{
  "encoder_norm_position": "pre",
  "encoder_drop_path": 0.05,
  "text_encoder_moe_every": 2,
  "text_encoder_expert_mlp_ratio": 0.25,
  "max_steps": 6800,
  "epochs": 17.9,
  "weight_decay": 0.0
}
Rows from block 8 of the image encoder of a small contrastive image-text model, named by matrix and row number. Rows with one number belong to one neuron. Each number is 128 + 32 x the weight over its row's rms, rounded and kept within 0 to 255. All counts start at 0.
After each neuron's rows are labels from the 100 images, of 14848, where the neuron reaches its largest size: "strongest on" is what is common among them; "peak on" is the class under the peak. Only what is clearly more common there than usual is listed. The data: rosettes with rotational symmetry.
# gate: MLP gate (encoder.blocks.8.mlp.gate.weight, 1024x256), inputs 216-239
# fc1: MLP up (encoder.blocks.8.mlp.fc1.weight, 1024x256), inputs 216-239
# fc2: MLP down (encoder.blocks.8.mlp.fc2.weight, 256x1024, transposed), outputs 216-239

gate.418 [ 84 117  93 138 122  94 130 159 124  92 122 170 106 125 110 124  60 202 143 139 109 129 155 161]
fc1.418 [105 188 121 155  85 191 133 111 121 110 130  84  96 144 118  90 166 102 162 112 133 145  70 141]
fc2.418 [122 132 122 117 117  99  84 208 182 117 194  64 147 157 169 130  76 182 134 139  76  88  85 135]
strongest on: five-fold; vivid
peak on: backdrop

gate.236 [190 130 145  74 128 181 111 116  77 153  94 111  80 152 162 158  88 128 134 153 120 126 101 151]
fc1.236 [ 86 121 135  97 132 113 143 166 133  88  46 108 106 134 149 152 118  58 191  78 144 117  79 131]
fc2.236 [127 150 167 133 136 199 140 120  52 109 112 150 134 131  86  99 143 124 118 159  79 139  94 104]
strongest on: grey; three-fold
peak on: rosette

gate.646 [128 136 116 101 155  89 190 125 175  86 151  68 164 127 131 130  73  68 136 176  97 125 156 124]
fc1.646 [130 175 101 118 118 161  90 118 136  79 132 136  98 141  84 168  79  93  96  92 167 113  81 115]
fc2.646 [138 141 152  54 114 218 101 119 147 147 142 119 125  82 176 122 130 132  96 136 113 152 108 145]
strongest on: nine-fold; ten-fold
peak on: backdrop

gate.673 [119 159  97 106 160 125 189 135  40 125 130 151 113  86 112 166 115 151 112 150 146 112 112 174]
fc1.673 [147 144  65 136 172 148 174 182 102 115  95  54  76  85  98 154 114 143 126 113 122 109 177 134]
fc2.673 [ 97 121 111  76  98 173 137  81 174  88 131 105  72  87 101 145 194 105 100 110 158  98 141 152]
strongest on: off centre; seven-fold
peak on: backdrop

gate.64 [159  72  77 131 172 229 132 135 114 109 129 101 112 108 120 186 133 122 134 127 139 134  59  98]
fc1.64 [119 178 140 129 167 109 112 114 191 128 138 163 153 112 138 172 102 139  95 160  54 150 155  97]
fc2.64 [124 180 143 141 138 164 131 123 138 126 124  93 198 156 102 106 168 122 174 131 163  88 145 112]
strongest on: pinwheel; warm
peak on: rosette

gate.636 [151 107 147  59 170 143  76 186 174 112  92 118 138 135 132  88  69  86 114 134  98 121 140 178]
fc1.636 [134 113 120 211 117 121 149 120  83 129 105 103 103 134  65  86 124 119 128 132 168 173 128 165]
fc2.636 [190 163 164 143 143 143 107 179 126 187 177 119 115 132 120 125 123 135 145 135 126 133 147 102]
strongest on: four-fold
peak on: rosette

gate.63 [179 229 115 101 112 165 149  98 137 143  86 157 142 128 200 175 131 133 125  82 168 118  77  98]
fc1.63 [131  96 161 190 132  89  94 146 111 117 120  67 100  94  78  72  72 103 130 120  91 133 131 161]
fc2.63 [166 131 111 179  60 117 147 116 161  84 119 153 142  71  77  67 154 131  94 130 169 150 160  78]
strongest on: grey; ten-fold; pastel
peak on: rosette

gate.664 [ 69  75 131  92 173 138 114 140 137 140 113 136 202  66 133 155  88 139 133 131  91  58 112  87]
fc1.664 [189 159 113 125 115 107 126 116  84 124 105 127 142 134 114 119 143  91 105 146 137 103 123 123]
fc2.664 [153 135 122 139  91 117 139 122 167  91 104 153 144 133 155 142 105 159  80 122 142 138 164 128]
strongest on: eight-fold
peak on: rosette

gate.521 [119 119 122  76  88  90 134 128 141 102  42 109 100  85 123  98 152 130 103 107 122 158 140  79]
fc1.521 [ 59  88  78 113 147 124  74 139 187 115 117  70 160 119 135 111 107 128  86 145 145 104 157 103]
fc2.521 [192 134 143 130 199 109  90 121  97 101 184 117 151  89 123 113 145 119 148 138 145 150 150 146]
strongest on: four-fold
peak on: rosette

gate.54 [ 95 122 111  78 133 169 106 142  89 113 134 131 104  91 118 105 150 119 104 165 132 166 148 110]
fc1.54 [ 94 127 132 113  91  92 103  46 125 127 183 126 116 121 152 124  73  99 167 128 102 132 119 127]
fc2.54 [150 148 112 112 121 159 144 128 101  86 130 163 188 166 175 110  96 118  76 140 123 101 167 130]
strongest on: off centre
peak on: backdrop

gate.474 [140  87  98 138 168 149 153 160 150 117 128 161 124 129 130 169 136 101 163  57 155 109 156 126]
fc1.474 [141 116 134 113  47 112 130 110 103 126 101 119  99  99  99 115 141 177 118 149 104  97 136  85]
fc2.474 [141  76  75 128  94 152  87 150 111 149  57 131 163 180 154 104 126 114 146 152 135 204 101 162]
strongest on: grey; four-fold; three-fold
peak on: rosette

gate.701 [122 152 119  92 134 127 120 110 136 114 150  93  49 102 130  99  98  92  66 114 134 103 109 154]
fc1.701 [170 156 134 129 130  93 200 112  83 113 107 132  91 108 110 136  82  85 122  75 115 136 163  99]
fc2.701 [176 114 118  98 120 141 122  77 112 158 123 148 140 156 165 108 130  92 121  92  89 122 121 147]
strongest on: off centre
peak on: backdrop

gate.522 [140 164  68 101 184 122  59 116 116 104  82 128 113  90 142 101 140 146 168 130 106 164 129 139]
fc1.522 [136  71 171 189 142  69 177 145 139 135 147 123 111 160 108 128 191  81  84 127 136 129 117 110]
fc2.522 [101 103  81 152 134 108  63 140 182 139 130 138 136  90 115 143 157 215 160 146 110 141 105 142]
strongest on: nine-fold
peak on: backdrop

gate.564 [112 125 133  92  78 185  53 122  92 187  91 113 124  83 173 172  91 178 111 131  97 152  82  76]
fc1.564 [119  89 118 180 150 165 128  32 131 152 104 153  63 154 106 126 172 154 111 111 147 167 163 158]
fc2.564 [125  57  88 129 114 142 126  97 158  78 113  79 124 162 127  63 100 101 141 136 107 130 123 160]
strongest on: pinwheel; off centre
peak on: rosette

gate.681 [114 178 104  69  99 173 124 131 169 214 176  69 163 152 120 149 120  88  77 167 158  95 176 135]
fc1.681 [117 213  84 119 168 113 158 132 134 177 136 157 106 142 139 117 164 128  93 131  95  95 106 179]
fc2.681 [119 148 153 132 105 179 135 122 170 173 145 104 136 100 118 130 114  63  99  99  97 113 128 139]
strongest on: five-fold
peak on: rosette

gate.173 [113 140 138 101 130 112  73 123 118 129 110 128 145 111 114 151 148 233 117 150 137 125 140 139]
fc1.173 [125 100 202 137 112 145  88 142  47 102 137 103  79 111 153 102 136 137 138 170  97 109 115 175]
fc2.173 [155 115 123 143 148 129 128 108  90 110 175 107  72 166 153  99 125 159 126 126  88 103 134 114]
strongest on: five-fold; six-fold
peak on: backdrop

gate.761 [146 119  85 135 150 119 105 107 111 129 194 201 131 160 108 194 117 146 117  77 123  92 210 118]
fc1.761 [134 190 144  85 121 122 122 150 119 147 155 115 122  30  75 144 122 118 170 173 152 155 180 140]
fc2.761 [108 145 129 138 160 114 147 127 102 121 100 121 141 166 128 154 214 142 136 162 156 141 100 108]
strongest on: four-fold; three-fold
peak on: backdrop

gate.574 [ 97 156 162 111 130 166  96 173 107 124  74 116  65 112 157 126  98 117 124 110 155 165 131 123]
fc1.574 [125 111 121 102 136 137 176 149 126 111 177 102 101 122 114 115 166 102 148  99 115  66 134 151]
fc2.574 [125  47  89 121 112 156 142 140 171  99  85  63 160 166 122 158 145  89 147  94  99 104 137 152]
strongest on: dark
peak on: rosette

gate.220 [158 161 114 116 160 119 184 126 143 158 116 146  96 104 118 142 101 109  65  72 116 139  99 146]
fc1.220 [141  69 181 129 153  99  97 170 129  79 117 118 106 101 124 171 113 145 148 119 127  83 174 154]
fc2.220 [149 168 109 169 111 157 135  43 129 126 162 136 203 116 131 125 114  96  97 159 109 135 108 143]
strongest on: four-fold; grey; three-fold
peak on: rosette

gate.129 [125 107 123 113 103 156 113 140 147 145  90  99 118 126 140 128 135 139 127 118 164 188 101 101]
fc1.129 [105 141 103 104 181 125 138 128 109 151 132 124  96 135 163 132 128 118 146 160  88 125  47 135]
fc2.129 [126 116 133 156  86 124  90 120 100 182  85 100  88 129  61 147 133 122 138 158 156 171 126 146]
strongest on: off centre; ten-fold; nine-fold
peak on: rosette

gate.647 [105 131  57 166 149  86 100 165 180 144 144 115 134 144 135 124 142 102 141 141 134 112 124 153]
fc1.647 [165 150  79 116 146 147 153 118 172 116 128 117  82 114 126 133 151 121 144  86 148  46 149 142]
fc2.647 [120 122 150  88 143 150 169  28 164 145 153 150 149 114 164 119 152 140 197 131  73  95 155 112]
strongest on: six-fold
peak on: rosette

gate.104 [143  13 134  79  61  63 127 168 156 110 170 105 146 148 151 123 113  99  92 111 140 113  85 159]
fc1.104 [176 118 171 115  79  33 139 111 138 102 121 130 173 101 104 157 138 100 120  90 114 144 144 115]
fc2.104 [167  99  70 130 126 156 165 114 159 165 136 164 137 136 111 171 138 131 112 124 155  92 123 104]
strongest on: ten-fold
peak on: backdrop

gate.444 [140 122 104 103 164 170  55  80 143 155 117  85 168 156 155 122 131 102 107 135  64  31 105  92]
fc1.444 [ 83 152 126 141 115 118 123 141 194 149 132 113 144 125 145 130 167 166 121 169 180 164  85 130]
fc2.444 [123 108 174  68 149  84  98 180 147  67 132  83 178 108  64 117 128  84 147  90  66 146 106 155]
strongest on: eight-fold; nine-fold
peak on: backdrop

gate.579 [104  83 161 107 152 118 137 102 174 119 139  95 127 140 122  93 169 123 159 110 117  98 149 124]
fc1.579 [155 147 101 127 133  21  76 123 176 148  99  98 163  63 154 134 130  83 114 104 125 162 134  99]
fc2.579 [ 83 155 186 113 103 119 183  99 152 160 114 110 125 118 104 188 145 132 177 176 107 131 106 159]
strongest on: earthy; three-fold
peak on: rosette

gate.538 [148 171 110 113 114 151 119  89 137  65 205 127 157  69 105  98 109 116 136 127 141 146  93 128]
fc1.538 [137 181 170 125 134 114 108 125 156 131 192 130 151 107 152  72 149 194 152 144 129  74 165 120]
fc2.538 [136  98 119 110 156 114 194 151 120 154 115 101 102 111 117 146 182 176 131 166 198 150 125 128]
strongest on: three-fold
peak on: rosette

gate.197 [120  88  81 102  87 129 142 148 123  71 129 104 129 137 198 102  95 154 127 148  61 105 133  79]
fc1.197 [121 101 105 116 121 146 138 169 135 159 154 119  60 148 120 173 126 142 140 129  82 160  92 140]
fc2.197 [127 129  65  92 151 171  72 116 111 158 105 147 139 177 143 108  79 121  92 178  71 148 144 130]
strongest on: earthy; ten-fold
peak on: rosette

gate.0 [174 116 123  78 107 178 141 104 150 100 179 102 109 161 139 141  99 108  94 117 136 125 177 167]
fc1.0 [161 126 168  97 131 178 131  68 128 151 133 125 118 119 106 136 149 104 124 179 148 169 149 124]
fc2.0 [ 74  81 142 179 104 124 124 154 140 117 140 151 135  81 139 172 102 102 152  87 142  99 122 159]
strongest on: mirrored; off centre; ten-fold; palette: vivid
peak on: rosette

gate.562 [100 181 124 130 134 185 146 176  68  99 131 103  80 114 145 104 145 119 169 143 165 134 104 158]
fc1.562 [100 140 140  95 100 182 155 159  84 108  98 111 157 120 102 128 125 138 136 134 138 147 124 123]
fc2.562 [128 159 191 100 139 148 167 179  90 162 119 170 105  79 118  91 143 138 127 142 162 145 163 134]
strongest on: earthy; mirrored
peak on: rosette

gate.426 [ 67  99 112 125  84  40 101 171 180 144  92 110 162 143 141 113 123  74  67  96 138 196 126 121]
fc1.426 [ 98 121 102 131 157  65 176  90 101 146 167 102 161 121 103 149  63 197 127 137 145  88  90 146]
fc2.426 [151 162 152 215 115  79 180 138 123  93 131 117 143 133 160 138 188 126 122 119 160 110 134 156]
strongest on: four-fold
peak on: rosette

gate.212 [127 142 151 122 109 113  84 180 150 113 133 195 108  54 181 157 118  91  87 130 120  84 161 113]
fc1.212 [127 193 138 131 130  87 116 111 175 146 137 174 136 166 103 119 117 183  73  96 141 109 105  93]
fc2.212 [182 116 173 150  91 133 102 118 134 144 120 106 136 108 105  83 141 137 110 158 119  61 139 117]
strongest on: eight-fold
peak on: rosette

gate.657 [159 170  85  93 103 157 126 123 135 124  57 171 160 146 111 153 141 168 141 136 142  85 164 150]
fc1.657 [119  92 148 102 193 127 124 124 156 104 177  98 125 107 153 106  56  97 138 170 126 114  85 123]
fc2.657 [128 115 150 171  83 119 183 115 125 124  85 145  64 144 151 131  81 180  69 105  92 197 157 116]
strongest on: dark; three-fold
peak on: rosette

gate.677 [200 119 130 148 168 167 106  83 166 118 153  96 130 128 172 101  76  88 124 142 182 130 110  68]
fc1.677 [170  81  80 136 136 140 152 139 128 166 132 195 106 138 142  52 168 144  52 171 140 148 120  67]
fc2.677 [158 128 103 158 156 112 133 139 177 199 119 125 107 185 128 165 102 170 146 112 135 130  94 107]
strongest on: grey; ten-fold
peak on: rosette

gate.435 [143 155 145 165 154 196 111 175 149 120 125 144 168 116  83  98 101 197 179 197 118 124  70  60]
fc1.435 [104  89  88 125  92 182 138 139 123  99 137 166  91 158 132  96  34 113 152 123 123  75  86 163]
fc2.435 [101  82  80 157 195 103  58 156 107 133 137 141 150 162 161 143  73 135 161 152  89 176 116  96]
strongest on: pinwheel; off centre; warm
peak on: rosette

gate.290 [ 82 163 114  98 139 177 138 168 131 104 111  88 142 124 100 104 131 162 111 108 112 143 104  96]
fc1.290 [118 166 100  74 140 147 102 102  64 107 143 130 125 178 101 118 137 110 121 155 162 128  88 134]
fc2.290 [102 205  82 175  84  98  85 139 155  84  64 161 140  71 107 163 130 118 150 110 191 132 158 103]
strongest on: five-fold
peak on: backdrop

gate.763 [139  71 127 121  99 157  90 137 183 132 189 159  86 147 108 121 122 151  77 183 166  68 123 131]
fc1.763 [146 115 121 179 126 129  75 135  61 126 115 153 147 137 167 169 151 153 130 107 111 129 123 180]
fc2.763 [ 58 122 139 163 169 182 101 218  85  99 159 109 147 121 146 127 124 139 111 120 102 171 119 138]
strongest on: mirrored; dark; ten-fold
peak on: rosette

gate.1 [176 137 132 113 148 146  89 204 134 108  79 127 162 100 215 170 167 137 134 142 145 131 104 140]
fc1.1 [106  84  54 127 130 133 114 162 139  94 147 180 172 117 165 141  63 115 125 105 164 141 158 113]
fc2.1 [126 173 110 122 167  88 197 113 168  79  96 149 111  81  99 140 134 126 105  95 139 155 152 191]
strongest on: five-fold; pastel; four-fold
peak on: rosette

gate.245 [154 140  78 134 132 194 105  91 151 178  96 108 139  93 192 123  23 124 126 140 106 139 151 140]
fc1.245 [109 140 150  74 121 176 136 117 134  91 127  69 104 152 103 106 137 136 146 117 118 143  75 120]
fc2.245 [ 97  90 127  80 118 108 122  98 144 115  99 119 109 169 193 102 114 125 112 166 103 111 118 127]
strongest on: grey; ten-fold
peak on: rosette

gate.451 [ 79 118 132 132  92  83 136 122 150 130 131 167  99 141 116  95 180 106 127 113 136  91 140 141]
fc1.451 [170 174 110 103 107 124 137 147 157 168 127 114 141 144 118 114 164 156 151 161 109 100 105 149]
fc2.451 [ 89 191 126 103  56 170 154 101 137  89 132 102 129 214 131 163 138 147 140  77 118 141 103 134]
strongest on: ten-fold
peak on: backdrop

gate.344 [ 91 133 136  97  50  88 112 129 111  76  95 157 129 217  98 101 136 144 105 182 117 150  66 176]
fc1.344 [148  41  92 161 137  93  95 158  87 107 129  93 126 138 153 103  96 114 134  70 139 126 115 118]
fc2.344 [115 106 143 182  94 127  78 100 151 122 140 121 137 117 144 133 138  89 131  87  97 135 172 148]
strongest on: four-fold
peak on: rosette

gate.406 [127 102 175  65 145 193 128  97 186 120 130 145 108 108 193 111 144 124 114  88 163 118 128 193]
fc1.406 [186 153  91 121 128 114 137 116 164  73 126 100 143 142 119  72  94  57 103  91  98 107 152 134]
fc2.406 [114 112 129 113 133  85 122 191  57 141 147 166 157 155 126 112  98 219 216 111 125 115 153 168]
strongest on: three-fold; pastel
peak on: rosette

gate.618 [ 90  51 157 133 123 113 160  61  64  63 152  97 143 185 165 180 129 136  99 150 135  77  95 142]
fc1.618 [185 145 132 128 114 187 122  57 128 107 102 110 152 169  76 141 190 117 161 200 107  94  73 194]
fc2.618 [110 169 131 174  97 128 136 162  91  68  91 128 193 155  96  90 122 188 101 149 113 142 114 118]
strongest on: ten-fold; vivid
peak on: rosette

gate.416 [178 130 117 131 186 143 153 151 113 169 125 121 100 103 120 131 182 107 184 147 134 111 161  71]
fc1.416 [143 121 159 164 201 119  69 102 125 143 146 200 105 132  68  95 146 109 101  97 166 186 124 179]
fc2.416 [138 144 157 122 107  72 123 139  89 119 152 180 129 118  59 114 102 107 122 152 204 189 128 119]
strongest on: grey; three-fold
peak on: rosette

gate.557 [146 101 112 129  81 147 107 152 192 131 183 129 163  89 137 118 100  96 109 141 144 152 140 150]
fc1.557 [150 144  84 107 126 123 106 128 132  89 145 118 133 128 144 134 130 127 140  49 100  95 133 115]
fc2.557 [169 106 116 141 151 135 147  95 116 152 151 169 123  88 153 152 104 148 107 118  80 142 117 142]
strongest on: nine-fold; vivid
peak on: backdrop

gate.286 [190  84 136 146 114 132 145 114 155 179 125  83 158 109 154 103 144 119 149  65 134 160 142 146]
fc1.286 [123 128  82  83  66 172  74  82 115 181  92 128 130 152 103 140  89 135  92 126 181 144 118 137]
fc2.286 [ 97  46 130 181 119 165 116 108  94 128 122 121 146 152 158 159  61 195 115 111 107 139 147 157]
strongest on: five-fold
peak on: backdrop

gate.447 [140 160 105 158 100 178 133 121  88  84 105 114 134 123 190 107 154 119 165  98 130 166 158 151]
fc1.447 [128 187 146 111  85 141 159 158  50 106 142 115 116 143 146 106 105 175 109 161 144 184 175 128]
fc2.447 [134 133 154 121 197 223 119 102 129 142 158  92 111 129 123 127 174 179 158  99  97 176 176 158]
strongest on: eight-fold
peak on: backdrop

gate.389 [151 124 116 128 135  59 155 136 130 159  95 119  96 117 166 117 114 112 180 154  88 113  96 128]
fc1.389 [ 99 112 145 147 130 231 133 120 152  99 124 126 126  79 103 144 167 157 112  98 109 158 138 128]
fc2.389 [110 135  70 214 132 113 121 187 144 116 132 128 131 144 134 172 103 140 139 137 171  97 127  92]
strongest on: nine-fold
peak on: backdrop

gate.272 [127 117 105 157  71 162  83 134 125 118 145 110 112 159 130 124 107 145 143  94 225 177 125 108]
fc1.272 [180  96 139 142  97  62 136 131 140 157 106 102 148 155 147 134 158  79 116 129  79  88 150 112]
fc2.272 [ 18 102 128 102 138  78  93 107 126 117  61 103  45 126 101 137 165 109 128 144 147 152 102 127]
strongest on: nine-fold
peak on: backdrop

gate.434 [128 153 155 173  99 128 144 135 119  92 112 174 139 162 195 187  22 107 101 136 130 169 144 116]
fc1.434 [113 114 135 103 153 113 132 171  85 180  64 126 165 115 110  65 147  76 149 173 153 190 137 129]
fc2.434 [101 114 118 170 152 119 148 111 128 123 156 142  95 150  98  85 205 166 138 133 121 163 140 136]
strongest on: five-fold; pastel
peak on: rosette

gate.318 [123 152 134 101 159 150 102 165 171  95 103 184 145 152 117 151 163 135 105 115  89 182  54 142]
fc1.318 [121 118 107 137 123  95 141 163 122 109 110  81 162  90 152 124  54  89  89 114 189 123 144 106]
fc2.318 [191 153 184 190  80 139 159 180 113  92 117 101 121 139 138  50 140  93  72 102 202 138 119 101]
strongest on: four-fold; warm; three-fold
peak on: rosette

gate.3 [155  66 135 121 156 160 173 232 122 118 102  98 162 114  83 145 129 135 150  72 170 191  90  94]
fc1.3 [154 105 108 108 116  89 141 152 112 195 159  98  82 157  81 165  58 126  89 145 128 144  68 152]
fc2.3 [142 162 115  65 134 112  96 120 119 165 210 106 139 134 137 142 137  81 155 123 167 113 158 181]
strongest on: mirrored
peak on: rosette

gate.90 [ 95 143 164 152 166 115 155 123 120 113  99 127 161 138  76  32 143 115  88 109 117  86 143 114]
fc1.90 [ 90 106 110  97 115 118 132  96 160 102 109 137 175 123 152 162 121 131 132  99 156 158 186 129]
fc2.90 [ 85 174  84  89 159 151 193  78 159 154 161 168 115 133 199 102 141  70 165 179  92 136  82 129]
strongest on: eight-fold
peak on: rosette

gate.486 [153 180 102 130 122  92 147 154 141  95 122 123  93 145 139 145 126 124 135 166 176 145 162 124]
fc1.486 [100 116 109  95 157 148 108  90  60 171 119 111  83 164 133 134 103 102 140 109  90 132 144 100]
fc2.486 [ 94 137 124 102 107  91 149 127 180 156 139 158  92 124 107 148 112 101  90 166  81 140 163  84]
strongest on: ten-fold
peak on: backdrop

gate.320 [188  93 138 141  98 154 112 166 137 191 145 150  72 107 118 126 137 115  82 143 108 143  76 118]
fc1.320 [132 160  87 112 130 199  99  97 145  91 106 185  97 135 110 193 164 150 107 122 134  89  96 137]
fc2.320 [123 199 134 159 101 185 114  86 143 119 160 124 174 138  97 118  94 157 127 128 113 134 168  90]
strongest on: off centre
peak on: backdrop

gate.523 [156 145 109  72 135 168 140 117 131 100 105  86 160 118 125 125 147 164 144 131 127 159  85 149]
fc1.523 [133 152 145  85  90 109 157 171 107 111 121 134 111 120 142 126 114  82 170 163 116 139 134 131]
fc2.523 [119 157 102 127 126 127 187 138 122 129  83 137 126 121  78 142 146 179  76 158 155  51 135 141]
strongest on: ten-fold; nine-fold
peak on: backdrop

gate.8 [148 126 136 138 143 179 117 107 110 133 124 111 163 125 112 144  85 161 169 151 170 100  78  94]
fc1.8 [120 151 143 103 146 118 134 118 152 105 136 134  56 182  96 118 131 129 207 142 120 122 138 104]
fc2.8 [ 87 184 108 213 208 133 158  80  58  77 121  93 105 108 124 129 133 151  82 144  68 138 141 116]
strongest on: eight-fold
peak on: backdrop

gate.61 [144 138  79 117 108 198 155 161  60 145  80 121 117 154 136  87  53 111 116 139 125 129 106 150]
fc1.61 [ 53 169 124 125 154 168  87 156  77  93  88  67 128  99 102  90 134 115 170 110 106 143 136 149]
fc2.61 [163 101 131  65 113  83 130 104 179 112 113 128  94 128 123 141 103  80 105 155 137  61 118 101]
strongest on: ten-fold
peak on: backdrop

gate.545 [183  95 120 181 114 122 128 171 132 142  93 147 122  94 234 135  56  89 122 139 104  91 134 125]
fc1.545 [173 177 106  83 158 132 242  96 148 138 124 160 127 126  92 167 175 146 110 166 139 139 134 133]
fc2.545 [ 93 169 140 103 127 132 131 134 104 138 169 114 125  65 108 128 128 123 119 167 103  92 199 127]
strongest on: mirrored
peak on: backdrop